config.yaml
model: "segmentation model"
dataset: "simulated telescope pictures of galaxies"
train_examples: 195000
image_size: 48
crop_scale_min: 0.8
horizontal_flip: false
translate: 0.06
num_classes: 2
arch: "unet"
norm: "groupnorm"
activation: "relu"
weight_standardization: false
pixel_unshuffle: 2
widths: [64, 128, 192]
blocks_per_level: 1
block: "plain"
attention: false
upsampling: "pixel_shuffle"
init: "lecun_normal"
optimizer: "adamw"
lr: 0.0044
beta1: 0.8
beta2: 0.999
eps: 1e-08
steps: 34200
batch_size: 128
epochs: 22.4
lr_schedule: "cosine"
final_lr_fraction: 0
warmup_steps: 1710
weight_decay: 0.08
Rows from block 2 of a small segmentation model, named by matrix and row number. Each number is 500 + 25 x the weight over its row's rms, rounded and kept within 0 to 999. All counts start at 0. Numbers have three digits each. After the name is the row's rms in percent of the matrix's.
After each channel's rows are labels from the 100 images, of 14976, where the channel reaches its highest value: "patch colour" is the nearest of a few named colours to the mean colour under the peak. Only what is clearly more common there than usual is listed. The data: simulated telescope pictures of galaxies. In brackets: how many of the 100, against the usual share in percent.
# conv: 3x3 conv (model.mid.0.conv.weight, 192x192x3x3, each kernel summed), inputs 0-191

conv.102 068:491514501481495482524471484468498517463517487546483507510501517480490530543465528546495447517507515494503510534485529469542472505542425467504499518541428496510476489469505495496500511521509504534488496494501476510520565516511503525523511539501491475533456485489523475513467518543487494492477507515508523484465494492463513488441498481507459517513495549492500510526522506499486514446501505487467472453518522514480505523531485486542496501516507540525512554503454508500484513494458476494479524472518517486468468504460458474474492467537524501548510502478451499511526474489511523493
patch colour: grey (100 vs 5.5)

conv.27 079:500483533521493507481537502557508552487489475517485510574530525497509538518491509519515471544504496489503522501478506504517482540513480497513505547516462469509468494470480460527455512499479526504475508510513494538462535525510501493501542516530495481503480492473497492522487529514462478482452475523517490487486480488539501521460543476516496534529512533469475507491547542495476536469495503475504493477507507517525501552470519458538520503513542514553511511528478490463516502493487474473471528498532497506477489482491470445473477453512474520526532496478554534543504479493481484534
patch colour: brown (48 vs 17.1)

conv.117 081:486503529497509505503495503510513549482506478532476497583512538492493562522484514531515465541500518511510524518481512486523499530524447483524492542525451475490447494473505470506489523495494507512501511501494490537501549525524484500508544521504475476517475489494506502534481530527465484506451500522502507479461495506489497499449514475502480514505496534488503492510530519501463534458491511490489491469536513499500496552494497455561516485517537520559492545505472505490496528509459470497473529486544503472471489480479474442474503443520467512532535502457485509533509473510504506508
patch colour: grey (100 vs 5.5)

conv.172 054:495502513498479480504477518488501526488482482539492500562504550508484571519487509523491464517487537480501515511486499490524460502513459493528474513514429505519466506473480468505517532525474508514479490495504502516505533520530487533492531515537483494512476503483485476531477526523485489479477501517508510485466494479474527505437502479508479544520502546494480507501560542508459510446475502485490508471531516514504481540518500473546494517512514522544519516503473515493518523480487471477475531503553486479470472503475462451473479424512515514531539512448453505505505476482502502505
patch colour: grey (100 vs 5.5)

conv.178 048:499519513484483485500496501491507521478500479545489500561500562501515565520478506534499456517510532483506517518484488480530498505527464482548466511526425501515466479485492492495486536496497500526494495536498501514492532521530472526492528522518484491519478503502480504552484527529488483482486518518500504489470503482483524490441496480501474538502500539515490497512535521469440511455494505507478493461529514500492500531497485479541503522512512531531515509484464478512504532483490470492473532489565492466480474502474465466475491426520481496540561471441470487504509481487518514486
patch colour: grey (60 vs 5.5); brown (40 vs 17.1)

conv.123 048:479487533511515505490538481541516544475513473530479520521513470499493502528488496531517461546504470514508525512477483497522499541528456486469530547532455465486457485460507511504425495499500499509491525500490504530472546527498501490491535530496501480511475505478483496475473532521461477505456482528511510473477488508507486513456527471510491508517492544468498506500524513499526539466485513498498473468491505513513498542466511467553518480514539518538491533524472493476493479514475469491469531478476489531463460475483452462469498503522475489537472496521572519542498475511486494524
patch colour: brown (69 vs 17.1)

conv.107 078:494484543509543533523464500473519544490514476533484468517499484517466502497494484508553489547474529533515518508476492499509535556505472492479479549502465440463465520474511520510511529451512503505508521475506514540544539519518466468484531498479477470510505483500484534482481519510449473531458481519500502489488498535460440504476521481492491455498496505481515492505477483523522547478470514481499496492515493491499474540535508466527550468514547508538468517521496531481483503539478478512476523490483480504476480447487495466477511496512492503506475521509472516556486485537483498513
patch colour: brown (88 vs 17.1)

conv.83 057:462511520480541544501492479500529514484533468544451502523474496504502510497489492503534501514497520536532530516468491484509544522503475483493468514503455474463479502448535507474507528467533474513520539498475506520497512532513476464493516501457481464518504514512491532508450533510483468537489509535481547457447520540495459478444493465472486462482466496498534486522470465502501518443497533514487482498518486482469498513511481482519531471537518509514465525499501498512462513539472466529466535477496495485447465471481497484464525482514488469502492497498492484519498462535509522482
patch colour: grey (56 vs 5.5); brown (42 vs 17.1)

conv.151 079:489511502488516514491523464500507501450534492485493523480504486455521480558454561544513450500526468514507509536490572469547497511549501461480544506550477487484516477470509487502492458502527501544498519501496442496498501510486508483555491554482510501538443508490558496487481508541496492513496498514508512487497492516486477486487517488502466479505495552477506503528489490491514500482533507488466450452484494504486529497514487506488511490514504548495486497515450485488472483516515492502491509458487545519479465490465447504486504519545511490550488493515510508510554487515506521504
patch colour: grey (72 vs 5.5)

conv.75 111:479512536488520500514493489522526544478513465537488500549491536502497543522477502529529466540496509518525534522468498479526505538526456479528490541526461465480462494483512478492473524484508492522509510510486502538493545536529477502496540522494473468522474494507496510536469538528462469515458508534488523470479511517506479490467498465485474495493482531503511481518505501494465537470488525504479482470529508486488492543481488459545531480531539526545481530494470502502487528520471460508462540481538493476478479469474472455464510455523474495532535494465499497539506463521512515495
patch colour: grey (100 vs 5.5)

conv.57 032:493503531501489544389497509494550499497465467484523496438470522502471526519490517509524476506484502495539527498467535499515488500504509503477514492505467498503507526485458417499594498478474486516502510455496492523535471523531501481511513514539472498498481521504517514496492518510486447502507501525467483495527535494500490509486496482463493490503478536520490477489499522534496508495494532491494507481539449484515483528537503487502523523515516519517496455495480533502538516495534486492474516519509503481498492477493468465479494427501573508519494546470490501503515499504499492501
patch colour: grey (100 vs 5.5)

conv.84 060:511511514498489467480524502504501538481486503484486513586545558497519553524480512533512468531504473492492504520505510483524454525527475482532533532528496483502478493504473511535451493524479542510492476519519491520476510498503533540504522527542503503518476441495505466545522503528473503490468507492513464508494480487482513501482541507516484541510530534498479493509551543491446526496499491471489491469507553499512499539489496476528515516485524519541504518497472483480521509490492506479506492493565503490506517496485475460514486430521489542532557495451464519523502511499512506511
patch colour: grey (91 vs 5.5)

conv.80 091:481507534492526494521489486513525548475515470529486492555495528500490538524480502532532462546494511524522531522471499483525514544528448478519491549529464459475452496485511482496484528477509497517511504503489500538505560531527473508497539526493476469521476486506496519527475534527457472520453505528488517474476510520494475492469504470486477493494487533499513481515504501501472542475486523496484477467522512487491492546488491459547533477525541523547478539498469506499487520525460467509468532477529495481480485469475474453471512460524470504535523500471494500544506472525507512499
patch colour: grey (100 vs 5.5)

conv.99 105:467512515483525506537478494475519526481524469537451491525510473507474495507481496519526483529489514524520530524469492479520512527513448478466487532513442473477463505438528516490491518478515503517504531481484506510513543534488476499492513509477510463525491490491490513470450536522472475518467508533505537462446492520459484482440519465498477500500484512471523497525512492510531529440482522489483489483490523502478487527517483489539526475536521518525482556510486520494472477523447464512464538478475490527446466484473490473460513501522485493516468509521477501528498458521513522495
patch colour: brown (73 vs 17.1)

conv.159 071:497517520487479481496486506510500529483493486551504503518503568496496569528478516530487464523496529486500512517487518481528451507524448484547479519522458500518464499479490451499511523528490507522492491508501492525497540516534496527506533523522475484516467501499507468553481521528481491483471513511503504492490499481506519495464490486509474528510503539513485499511531520498439516472491499495479497467541505503495493542499488467553491507507521528546515529488467506505509540484470477487479524495567501457487479494474468448479491419519525510534558502432481496513515484485516511494
patch colour: grey (100 vs 5.5)